A small multi-label image tagger, trained from scratch.
Data: trained on pictures of board games with random positions, seen at a slant, 195000 training examples.
Rows from block 8, named by matrix and row number. Each number is 128 + 32 x the weight over its row's rms, rounded and kept within 0 to 255. All counts start at 0. Numbers have three digits each. After the name is the row's rms in percent of the matrix's.
# convs2: project pointwise conv (model.blocks.8.convs.2.weight, 128x512x1x1), inputs 172-257
convs2.0 099:084132044125137117153130144129132110135135069152133127077146147177086055125172114038119143123146162146119166106172136130211111173119100128093116121168138131127162117140110084088134160100214146134119125083118144164144149117113118048124142109083115146120005140
convs2.1 099:106067187144117118094138113133149118109180081159128115161127149139124090116144197146162135131144105175127145103113152165148134080152065168126140177142142109123179159121138156139105107049135144134117165152140149132103195092138109142167139149103137112227168168
convs2.2 101:169141085147142094169160119157146129107179164133089134133139118102138135096094071123112195104111162094126072177187144189125132119112179126150100139173157095128147127114149067105088154103126123137099126156165095079123155060114129116102085160119129105105189101
convs2.3 095:059171102143101117081135196086169073134203150101081113164081151098174133143089145208114178095120110149138128091117119109194124090168117112143143121147095156111134080164145125208151163136117111176098126099176136069175119177127156125160171131102121103106167144
convs2.4 103:140120059092093147189141155129145168207133125153131109170107117090070117133178127115109165128133108144117064145087191118138139156123142101118121103107136147137113149075154120086165131196136141150113177109107083175096160105117121128140113109130117149132156124
convs2.5 100:162114114170115124071135157112134144141141145123130178156100120130087116137141078089136184154125123071129097134047121145096069074138091135110106176107181127160123145126095129164148180128129107137168058155114128110123107181156110123121129162112177103112101114
convs2.6 098:135125154171225144097114193092141156124045081119113103175113149104130130128121207158098192107132120130116090145200197154086075086156124189145134117088162116159129098164092115124076112062087107176128147100158114130125171154062121073134129137128110079109131092
convs2.7 104:038165108138182079136139135151121113170090134160144119106125118046129081104124050144075125164149145129109120104118141178121164090070183161148151095156144107115129070138108207048100177076128140112149143151145089146088206059108125117127146131089109107185056125
convs2.8 098:131195112109111117106144065055130200122072128108122087141137133111158147085106091053123077134164115112128166106143111169106088103142068181109112161062148121093159127106178116126142137171145093137164137128095143111093149119124139127156158169153108144172102154
convs2.9 107:095143172129146126174165085070166117116071046145170109117100134128110129116065185114118077081128124114120113163232177139113116149101165155121166135107108088135116114129089125164124147091093141061168116135135124151145144082096117098157085140077108160119107134
convs2.10 102:098123205150101126155131114106100121093103123124071086087115130095152154104104094142119124156144096110109075144102116110071120150145165165148113121149127108126117110065216126084125140105094102115104158172126133131093094111123146133117161140086116146150187125
convs2.11 111:141100173095200151229178229172111097126092100128069169089113115147111132121124102185107136105142179120117133140146141150124143099159104131129156154170113127126156084067202127099143132114182167146109109201172051153095206224118128095132145111156110144106111122
convs2.12 103:170158099149148098125149154097109113125056208128124131048137097095134060112115068196074148081150173114143092087121109187133163150136157121135164148136153133147135172130071102147190145114076188131089091125119154127155130179126139072141120101156167126142251136
convs2.13 101:133123135154177178129161088161118130134126113163177153146184111117092165105179051086167127183140160114119173122061021121104124155165107076144148119152183088073156117130125131112113144141080127105118189144066151115099063143131121086179161082110127110138114109
convs2.14 099:157138147117192144110152114104113115080154154153042127069057163156189125144116114137177129098138151116122153101147068170211088104123224158119126097203147152126148104119144098096085141150201195130135140210142151089156154130170147130190212113149116135092054140
convs2.15 097:166103096114126116082140093108118131095093116093124127146144148060144139133197169167131098176142131127147195104139141156094097111111146161156110135189108098120142097108184156159127177084121067106082058092104142114106073099076101128155117183111110135132099168
convs2.16 091:148089133130137102089111112155154131107132117122136114142118133158139130133056104188074055122119103128103131141156138121119128117129126104128120150206144108123147160174102118108136162070112091104075146157176158153081087173132125113126040172150119156115193138
convs2.17 091:151076218112081173141138110090117086110145122132053185081126097187089126150149106159084133096158113150145157141111123129118144103156141153130037128204137172137126193132158113115159143142112138094109105084135171141178144100111134062099164115122128120091121155
convs2.18 097:113174051082116111098124124174040069131189117077081141128071127144114117098142180157081141159127167109116211128171172145166107159160068134138143138091113138120157066132153082146152144087165150155133164118148088118097083069147140124117109104106130127119100141
convs2.19 095:168181154118106170119089157144034123151140159139132131076135137111096188117230096151066067094142143133096137129129189111144125150073096086135119124031094106132136125082123126091103128111100156113083111152104143130130125186162106124113092136071168109047156123
convs2.20 098:110154142113127145151166165163101095105078151165109150095171112209077159119124162131096143156108116132120169143132157105101117054130127121149144156185115107122149125075225108113133084060141121187146077100134171138100137076101141121115166121158060044158094091
convs2.21 096:065153158119115096150101136126155119085154136141162080088130117055109123069119123192113132126142129107137160164081211148102137116164140116079131124124114085117159105155103125127189030124116110113133101023165131112156163103119123141094118095133107110109146107
convs2.22 102:138050071152095166161162211166143131133217101130110169159176108156118221124143109070151122107141113170124122132101112134102139106116124126143168157095149163088144175115086145112109147123121136071135077109148146113109096138129140079146125092083108124150078155
convs2.23 100:161096127096119071102150064116149095140109150106129140096115128122124158129158109126076119037144088112120126109032157047083119154111188110116123178137172150125158128126181105122179100177128121100102134149139145141116091142157139079184108134122141168188137116
convs2.24 098:192184166128115208126116115086120094140143124131105128193119087134132150144153221167111133101119093177069193173150218132115116129103172164109139106080138127098157122062093157069113134197132176156123130141135160158091131178088126167107111110078114148181124119
convs2.25 098:140151118167119139052128100114137095146190084105153162116148122140127078137147086106044142148105064128130120161167098135070113078145040107102160167190124133128126099134132149157127147164150106168130189108090073130092098098112108082159171101099126120113094112
convs2.26 101:126102167130177155110162117170170149112107095113147110157168083177083150139144147069151143063152070121156124120137112139098130116159152177115161135074156130114154190121143124122123115162111194125100160155062148112115044161191145110145096185148153080158063119
convs2.27 109:193080091151107152130140106117082131130068141113086147110122132137162092147139203148088121161156133127106125155173104158173149104124190139102181114089123136163130133035091138066100096110143088096139084121124139134146215214131134119130134116136142099100146105
convs2.28 105:113146122160082162039118127114107160152153142160108166143129118108077143156132136130107133114136129108106093122082131178141117156085136120162129096155111147102149127094128135121124111101110085143174158109127151167127166145105123132113103129081145108087085102
convs2.29 102:158069073167154092084133143135128105121151085092104161147088108077118138095108151114076092212163152125107193139163155136145133085071114104154121178129151197130166098052135141162101130088109119142125075154141135110109085134132110157104107125096129117125107084
convs2.30 095:174130118117095144164157107139159090192129107114145119091106159194087110093107172203158089123163138101089062131123070177134146117105122149135175118135138136132154140083130118090168098095137204165122124129095118170112136112150118165155149136125152131125173174
convs2.31 102:147161132114061194112139122094151128110122149102187102116102136145108090116178154075121106130126138171100176168088219106175105093208073163138127105106129107163175147118199143090150138142141105216107135113143114121121148082120125070169153153178106123116103144
convs2.32 095:060124077083099082069121069109128137135110120147167183099164156129126112124113152109158123143132122162130076146130079200136109125135103130132158134172083132168132077149151109156129158155189142129115179134152054148146130067140156072110072133128082118128129178
convs2.33 106:143115161088164174145149124163116131146195154154149143143185128130163100118070107096132152109163156104118133129168141160142146106116152133133155153137110115128138084094135081151105151135134148149109181192105104114123106144110131098134138168106104125192176102
convs2.34 099:170125164135170109148136076163104130089150107093146117096125115138115134112157102075153123144071079155140133165122066097155095157117147133089169110139124126158133086091089133141152098169094087114111196133075156102070154117163144207123098109127142145193140113
convs2.35 102:189164123193091105051154143092102134109114111116090102086144115156129158136131085181087086134142119106139095154109062143169135123131125144091098086101102138068115151148100100166106126087178174143094060090077198137133144171200141145122119099021097150136061135
convs2.36 098:206173183122114183132151130175087134136125139137143119165148138058120152122113082173081147109119121144092116150107202158144151158175132079144116145141146100140161092167130126160127115090159109123088162161140183146110138131108136143151135141092083046052120119
convs2.37 101:139095136127125174125136104165146068121205165147095152150100133226089051107194103149147139135132152183100163121142145116137136086122151113166177155091102112098117126047174126186087108063136197105154052139143107140191140129127109123136141134160127131161163112
convs2.38 099:141116094112150172079137141102151118180091092129087107120128115206125074143112078155123180143139097136173139133148099090060107129077181126152169115193141092181160123108129130053078203147075181103140156150135148149118158039119142152104129138153096101174140152
convs2.39 108:084084156125082114213131130153193137135081139130153108100096132135100124121138106158105131132119091087121191124158129138115138127104143119107109154109108111127158146158172130098109101108115074153122138088145157131160127223098131178115162135092134134096098109
convs2.40 097:186127135113129151184125134104137115149161109128144106154125098087072180118140155115088089096164135080120175125079108158103074111099112155124117176085115172096140138160189115119149130074085123168147170186107153160108028176143147187134126084080081123135122104
convs2.41 098:097081060096123157178123122118098104155087229114140131114107144126135117150189149073152134174127159198127103097065179068133109127191100117084159171104101116106111063114145139130140226123134148182067138114149078138192145184083118109132175138162113135103062120
convs2.42 103:133150099100126107177111155150109128193109125119093162064132130112137142128146095097134087170126150108142077161112138151134112143156052169099158185145080132118127106219149123175148180032133083191136175165135135104096129139137148186179170104132140145138154138
convs2.43 099:112160125157137121122157153066150136108154090121104107105142125141115088142070162127092179210144126157148094139048089190133169140091120102092110094094149108143148162155178131099102224145148095108106077091107158117145191172103119147095170149135126154132068129
convs2.44 107:111132068143081131121130180186137155117123181150052110152135105108094184111120157136158087164154133165170189164133131172159126132128183131114083135139155130132148219130174144147141127053045168097140177099144122117105159149147132173100159102124083134102112141
convs2.45 101:172115124146116131163088105157159177101166105105177090155131130078084147115168180148119067171124168106132099147143155138132117144084095113145130142154115105108082191139140132150129076124158110150084099124127133149143136135136124152115110157117139120202096134
convs2.46 099:074108100129062092178102112185075105128212189139182183083136102129164133129171061170107161180150199110125150143115074089127156170139153122116130124153138138119152098153182115121121089047146122115117008137109148111130069171102170129109156124149141101099103170
convs2.47 097:173135230149122165095146090088142128139162101091155077105124122105088119111076188171108131152136137141138112101071103164062075080144123131145082112077137108134115070111130132159141068125122122095148162088121145133086136045146149154093094159152115169103153178
convs2.48 096:078138153123106130164130145175159116184073125119148148123173130118122136102154166042129121088153092109127119141133118127163123129117143148130117156055184120132125125073148109128178121245106140086129174096103064108147194173135116095131138142141133171165202132
convs2.49 092:151117166073124142168164145084143096194132144110181140143107114141127141125182099142116135118156108142122100165173117158114111109188084176159084116176113085154108052118116164117104126145135153125130103184093103116115121114163117064141135124124107089127149121
convs2.50 096:083102125097138089061157186168088100127178074126079105159108138098143150116091091124101142130161110080111078115136120144161123184135115076175165116104145134136105137063171139163149104128123170094116076106095140152131080114125135075119195102122119175142183109
convs2.51 104:098169189183150160171155173147098089126160084082127087154131146113110111107128101176096151108099066140139080144092113171143133057131117119151074121192080131121160104125089134090133077145100144152147072139133097152088147017140150173145116125112146101104209149
convs2.52 098:113130149174132067148138135122178149111097140119100110122122122088131156126100100177134169140112121119133131126126118169184105096043154157129125142131141142131149119144123130094182134096112072082132199165150133100107083169091149166117088116116132095194162128
convs2.53 090:057073089112125143133148095169142155127112160122105169137109180117190159133057127202136062101104070120149156144147142176096124083113137064118141110167151140095135207118084133186144132092106107114102099120124164101157196205141123112172112110105134105190199156
convs2.54 100:139082190148197124131155169185142170133134139145123175231158078120131116173164196132124144074105122128126149149218063105118126104077136130136123138122132135111148120131136152147092081121114161096108149154155089153143147139112105112152104155103082183153161115
convs2.55 101:112153111126151132211111125140123088182096141091142123136103126084171085145153141126130076198118159113100103156118106154222157106153124127103123130146130137118157138124149147175145150095145126088166123110083158129143100112128115108128068139101144134107134140
convs2.56 098:140147075167081070069122124109164135160126113128112167088102131173105150175127070189139060130099146144098145141000099145076176097127119147132123111106124164102108152163163136117126089111117097097115171068097075124157139189126105133124103098082097112135066120
convs2.57 100:184078136147050140115112113167135143054220141119216119116164169156107135137146121238054068185145119165140078120175119186102114156112133144112130113098098085134140132118150118094155156057085176059163136043118118148140135077129117188082172132103148158104092131
convs2.58 105:125113161136079042117128156101086098117097138115116137068124146142105099144160132057129108148131209128132044133122096117125099174110093079120149139222152136095124119130196129123137095165090126122140155140132154138101118065150138082126127104160125177101142148
convs2.59 103:224184067141127150126141173146153127189149129113108076124113150120095156115144115252170124172167115115133143144119136133093077095100179180100122134171089123154105086121145171124147124048104163036130230126098159117089110145146146166175138120068106146079201164
convs2.60 094:089168032070151047129103144129154104088136187118110162130158124144146112139139167056141135199136114114126113096085127106164137105089108127123165177184106117126154142098191169098140196172116145183161096080127122162108092150124142177103126167112136156105097162
convs2.61 100:164110081113038115158204161189131171112171146133140142149179123089133160092117101194060162153109111137128137119125049145143140200165165131168102098138147131108152115118076137139149098139126156136141081115130097147061141226110151113127103120121111089148137150
convs2.62 098:105126145159134114138138133148135136119111158132129136144134180093176148117147146201075128087130088126108111161217133118174100108152147109135115110098099122143090095105110165137087141147170103126160045125124050139087120104113145134117178139074167172105108110
convs2.63 102:152181183114100061056133032147200117071153112104219141094146125141127187142113111071162082200119131158135159120088077172111094136103145119140142147132141091140138137156130138082118108117086123137124191109114124083130132129131109163137138133052135112125103150
convs2.64 107:149161117119172177029137123141097100132121126110126113141130153098145050114075071138118191105121090101146112154159102191131141178209095089146152138150120128149111111113184091103078134147147156150124113084096141137109134188185141110133106147144157127113171096
convs2.65 094:103106144127133149164133135123083085107103149116120127149179132144146164126089115099094128156098108220131040117085092134095097137161110112111118151096148117136149085126156103074186074155137099119150183132108116108117164000130118080098115128188151111170144115
convs2.66 105:137138082123132126070092140123169115123211151130113126094145097137116112124190095128149126199090080126126112105119142128100127219126127134091090085101170145108133093079106160115146121158159173161077087092107096106127140163107140118126118164079119104128106149
convs2.67 103:101225102131089140101079125125185113133146145083140121082160190104137148120136148146136142090153114139122143122151136131118155135115087131133104153122112163134189124080187146146152155101210125145114197122138099135157109096138130107076088149138093151149079148
convs2.68 099:082135130116134060152102084159178135135171128130099145174158131135144078122115111052148138132113170099129095140027148138112130182114172160138090148087158113135130133079108110114040096112131080131113136041149119112176130174121134101152109161137140116177151129
convs2.69 106:122108107100121135195111089133141094078089165120176124131116140091146146125092104176118132089120134131122182148102164115145138133137202111160184132062144108139115187119123104091102139149124086013135137120103146141112091255126127151100110142188144043100168104
convs2.70 094:089147101133170107218117132139101096161129172101133143144119110214161131142136201101118122065125178142146132107066180074130116142105136168132159141112123092141155196151192111059152122152187127123164146121115214138141124099110121053134161137155098083199123116
convs2.71 097:119181137121166087111098091154101110117165188108144082072103088081073094121119174142131134117133157131118146118062149097132115119184166135072097151150152100143137085135164105113124132122174086129112094128061115156166118252129108173111179131126095142142146124
convs2.72 104:162110183104183115164134139100072096159092147099097107122126154137182098134115208132088136098123116124115156156121152112053126104093122155118149135158139089174137133120176098118151119122066125127113140118183167161111097096140148151134130144075114127162076109
convs2.73 099:086136180176146042160147204190155162096100159132061134135128123071130203113159105100058145114110128127135181095158105165121141082119138152125108109066146148131131172061149120102122100132088126145143150119129103124129115131147130102119122163130134114145156127
convs2.74 101:085147119110127065207114171190107134127080133098159127113107111139117147093099144196101125099149132118144083113137181188130134108094160115120118162132147127161127193121106158110186106052158162106099186134126151123160112148153147114137158131169092110130176147
convs2.75 091:119120118163187171106135086126114088061166104096163128202096092087165096091128099181112128184124119121139182141150098118097154115105106125138138087096127168136157081143111133125121130097127148178108088101182150119174147108120139121116109109155167084075133119
convs2.76 108:129168155151133131093098119050132147134098105154119139149064154163125131147138212153137194112145151155142077149139141119127146050086107102124146132077140131146156118116174131127111136156120099135136085176101191136133128091108123084125179183118145091120120127
convs2.77 099:139155130148209164106087155122136133129123099139153095188136131108152121163120114165087166121118112142131046120063139141097125084078052169128137138192146118109168160107145145112131156053104115117116153138118136104154094171130153076119137104130165139140121142
convs2.78 095:189051157149117058142139112104122129134137116131155163091107087065151141110138156070147136180122140118090103122178161133131065113113161146115171177153124123110135137146120109076088112122136126131123097116145110100096161070132149084102158123055120134147123093
convs2.79 099:180103109105064126053178198137177147091149147141186140101134148152108131097150056136050144171124144159121170145122147186128076173157145112141099117095166119136158136114133116106114151117175159159108137095078090133106119204152154144105095121078100113117156118
convs2.80 105:114152032156091039106065020167169144103130123121122127131125137114081181134208157073143111093142172146123168133093167120102088133098055176143126116108126115129147154117179132090129074227144123100144054098133157143068155119107123065118096136099112176167132147
convs2.81 103:104137101146139199135147109107140152105136096140115121144158108116149121137149116157096159078131084082125085146049085119121082132134192089153134029139139114157126156137090141109091178157160144126092183150141192139115155135177121099074149165097085116132123116
convs2.82 101:028086077065125174034129049150144126096100160147140131115142175121132136113143166098121081188134158157128130121016135122142134127188204124130147110102113132147172142142091107099111123120157147121140161134095165121110193161129139099129161158066149140099082123
convs2.83 100:105161165150147130175136199099093144097041140104158104111109145137162203129187119064112149131145116129109187174097091100170192094091115122118115134199127132163139152172119149143149173144167113134136173091102134133158078159114156082086130160104147180044121103
convs2.84 100:103163222129116112173126191150114112109165066154074107127125119135122132147087168171120156152109180047148086099123131169129175116106063149122140140192137146094143175115102085183138156069168168135118113100221150150104149184122140090129123114119132088107143134
convs2.85 101:096144184089094145182155116154128086050076170131136116115145126161132112130112244065164115119112181142126055146138203155203145118126120073129119148096129087152077147116187129104122091112141170147098204153115155135113136068148092146120104126140136173113115138
convs2.86 099:200102117108162147179151023136175143145059127107225165125119081130109125121157132138109120098116119145164120128157117137109136154084116190154144177094142175141146089132138148108157138148116098149116116166057135124129072141150123158129113140184133109122194118
convs2.87 097:106168088093141126120142100134113131178165156117174137105096112088111121161119091165093086208151115087141105136091108144123160134175132195078096098142060095122183078138168135112119181063099154178137202111116122153137131137171108172087134083093147134086117122
convs2.88 105:096097142177182153187106088115132115100113190099167087181134151123150104132156171076098118165138138165145246154113157101103109096178176122170114092099102102118182056097196118112201109059143124096113091084128107133091069000143118132149163105129129122164097084
convs2.89 099:092165118112117133122084156070081137126154156152166123103141114137114105133155117206114165158143173112122142137094142113135160109064170123114166081210117061131148167127187074097100087120096137158076117162131100145134150150118084091122120127094070190176084129
convs2.90 101:189153138159131160087112123139069099105147138149096107109158144076115111079079125153122112160140115075139161160116138164098109146147173123170082131107136084148184119082166093148131177106119096106119146129120070111136085165164142089175124120123124131186191157
convs2.91 100:163048048132121149059058177105091141113157069127103131177120138146160172159180098096115095093144144085128173111148154159142138098106162091156142148102163117110128177163181127106113168099146097063124105130146136119190100191146089154125152119153142113048093122
convs2.92 100:154088212128098150158108151133082126143196109145148154123143108069148131122088111120062140087102113180123167136096114153091184146121137091180097094160088148147157135060138129132134126198125160106123081108098154144148055236158140173167126142058132153058156088
convs2.93 098:092132187115086067152113092155170168177106136135128118153123106158138179154143137071084116131113097139117122121050126166070130173106130159121104145058122111107134165129111061135151096173122131156102136108072133126104156180137146134134068140183134107232146095
convs2.94 096:138077191119147115210141145182149114116130100097116099126147124085142122116055160089124209154115126072118101119195128094210149178148178093157165114099149101125195147108147126165082136191150179118128171089175127107130151216152112130154090138158137103086192143
convs2.95 096:132105120152160125076157146131067092126097074113163167145161137133123132078087169104073124079161135093115084149157074122141118128140092096129157106117110167118115087116115042157121185068135117115158087116141082133095143127105106171141083141141124151086158085
convs2.96 096:116121163153050126115141123098149147096246212135091104137097103099109161102172159187104137154146152142120082106157067118075095133104089114117122126191139128118098160120078144123123102071054107123162093108149113097111197142148132109155134144150188118092134100
convs2.97 102:183151132084107051167137175179130146151170144130098144081085134144112096137132128112110129132106159168152147158100152113127104098181117163110157134126082127120144135155134162079096134079119131114093084101114126136095108200145121115141157144168124109150096159
convs2.98 100:023105120153097112047098141077125100176142094106197150108120112077128096178131108179154072163152138124113206138202109108156121120118093111141096139144105060104185099153039157163108069073138104154112142172145085120199085132081123071124084128099124144118204108
convs2.99 102:072095136092137166148141129153146124099156167132084152143133150150134082104120149094164130119140150145117170146170133116121095130159158091119151166119145147101193131133109121112121136092129163113127091083097057143144209120117151134121106123127101152114141118
convs2.100 098:055173106134073149160116106098151083122084133074105131144081131100135036139075185182116166093153146093119066131144101130138139106143125095143119184155130128172144118082089134103139141163155154130129125127144113123186151242092127106124143126158145167060135112
convs2.101 098:148126119098036178107119201186111101173045118119107180105133177158151125126102094163058115114154114110119184154155175105118092139177108136156148124114116162142166116129112130186026145127113171141103132122107108133117083111073131119118143154133119189090180133
convs2.102 102:110135056159157179148063113123136082183135146080130101128103075060125080110108128095120079169149110092138156098148063144148164105156151122141074120172147085109109085090141127131071134074153178164132082109117074127104095078151130133121093119143125124090056138
convs2.103 108:192144074095134176140119149097141079165065143131093140093139160159084091151149077112099100114106119125103154122131123115130145135145108131113070159144132134108144172113111148129106172193164132122020111126111124135074093069109137101113099126178142140102126156
convs2.104 101:064076055151130173134104116146190107118172120145127078106099154119155110114097131054112111104172153136137169113149154170156141119087149100134134072049139131140172156056176138096148137111096115171138191130094141144109153133117140147143102139134133187180099122
convs2.105 099:166134240137135101211150124120110147124020064132159149120116105136119165143127136130146108096150127067134036149167131144128150150049153114086141096115126120114153139123133097118114178098144109066118153103166121115148052129123122176164132098108146046111156144
convs2.106 100:135121145147094156148149055165132144127092151150106143112112167105128114128166098170098101138153130087133104132177109104144138129105103108148120089072147153123121074100134111108141074200167145129124184165111129113105076169139124061114139144148142151097157122
convs2.107 109:025177043092213077062132150129118088141164092146078094155109128081132169130080150113211154108105096121142169128228082140126095159086111123120154113172105102132159114129083117114101098025117097148169145143145092078135035177106083115101127128117126083126115172
convs2.108 098:208161125122087088075134151149136130088093145119151108155107130204098114146106189076084138086124127185122185110142158099107114132146083169109179089072174137133162195090189137131166136141134136149134127144147166130122171127142129110123170128128102198096104134
convs2.109 096:106112127199116143050083157119126173098078140141124100157121125147138131105127145099091104107169098215104103131083133085157103119140112157176106150069132125136129149084151113103131111151170121128153107057104136121150108126151129112129150153000111136071152116
convs2.110 103:092144097137158117118148180101118145167181154108131119171133137140106180143053168117150123107152139150116105106105187151125134095104113131119111132041131103108142167143104132121063141119146092099130109116094180115116105192142105122121102155158115166158063144
convs2.111 109:212153126125072123050166115104131114137128098108133171205138192109157161146150136137059064131140160123162127105046162097184102137095113162099125116166164148123168121160148133150169023102072115138153101122095119130102128090141147128138116103118123180152154161
convs2.112 100:138121139131090176135137132123086130116191110106069140153146153091134093121184141129158087161121085138099178119148155160148144118120134131147144134104082151112151108069122150106157125161141111107126102212078147128179163070081126167127172108076132179123129125
convs2.113 103:130147126101123133186198137124141132148075150160110158168092148138110112117154155169061159133128144101143149160199168104170132085118183137162165114148104121107164108101158131097132138116163163172148100190108118128097178135134129096155158171123096120137045134
convs2.114 090:204046166116150122179132166119126131116097133124150127008129116147082131111142148139061160070111189138136144160124134088126183121135129149113151152201151099102135102139135159085150197103178083106140141131163131117131084164096132088129149149145129107188208121
convs2.115 105:129146110134116149128119091103087123178083074128085130153136120169139138156059133147155160090174148095121149130069175110116132096107124071163130133150120105134149121207140131126145175064093142094169094155134151144184107044110126124159150110116099109121109145
convs2.116 096:033153162115124135145161043135085143184110129137161143067125127141148079111100134152197159130145151118098128122172099115138093148069131139138107154173133178144127090177203150064105107174110087102114122201135083156172129131075130090120158149149144154174116149
convs2.117 104:143098143110066186171098177148133109141089072187097077108106130126157197118093194125054183185117092115124136122125197090128113099154116135118104123114082112105120121067118095101183175112126153123152133101127100128084131105199143169123124089121127108141180088
convs2.118 099:139129161116105156082106150078110082115118094095102108101108178167210072130085119161088077135114096107129100167116197112178097094105084144092139113128127125120096145114179126132145203096124110123116172115176122137137163098112113097103178096095154156136106129
convs2.119 101:104152155083141113093128088149164124120116114121215175109139154117148114136098124082167136110117114133131085117147205186142152118117092159119164186034138144132116173125131130125141164122081094064105083160118170174110069186100119149171141142154147122118076154
convs2.120 101:181085175151150168082121181128109113147159056137118090131099118078130142140133164000201130066123110092128117182144178165107130102189126089111143184113150071133176138112103156124115153078175159085132142090175120155111140153118154142153095154145114114088148104
convs2.121 090:120152155131140100141130106115137082113158135108119106125143145089120149094175158140128082154141155093128103123166221126194095117110106111095113153208136135082169148141086104138130185032075212113091121178164132132128052149112150091112134103129134156111094175
convs2.122 098:178094075188113208081133088161127129118124134145125130153177125215079097169149111055141204161122128067133091144179136104133111169129130150136141154178117131142103152093186094115117060200078167197106194122130167116107122038147112128145095097188080159123110131
convs2.123 102:071084032162139083143139134170130130090019127139087119086121131137103088169125103080070074138121121132123134140196169119134141125159174180109177125144094105118162180097110136143125175106097110126119164144100136141096189129141103083120160132137096119116095135
convs2.124 094:090118166126070092186106164165208127109175152180122134136137132164109151113158129162105123147164107137123126148097100138152161132154142132163101144083091115134154106083134130143130241094121139081114065110139145149105138162210110148140175135143153092112192123
convs2.125 101:105130095088090117119065131118149132218134202068132084100112122156096104135140161124117168140137156128120136162113070195156105133090115121131141084136089107128148098052171118083094105126139157129092100155155161145134200170146127199102116123085121142184120112
convs2.126 103:113143143175180143152120050097139110177153122100127119092106136134112133134114103082105073068154154118127119118123139087137114152118177127122153200144117109149140123082124142158113020152152156131117137173118121131153176128120135069125156148087160174084118134
convs2.127 099:161105205109180088201141172178132149147120077124139121186116074045111123117109090163143152140126106166120078133120116155099144108116094139143113152081114142135113156114161138087155125131069101116116196172112123146071143102141124124087110095085122123143178114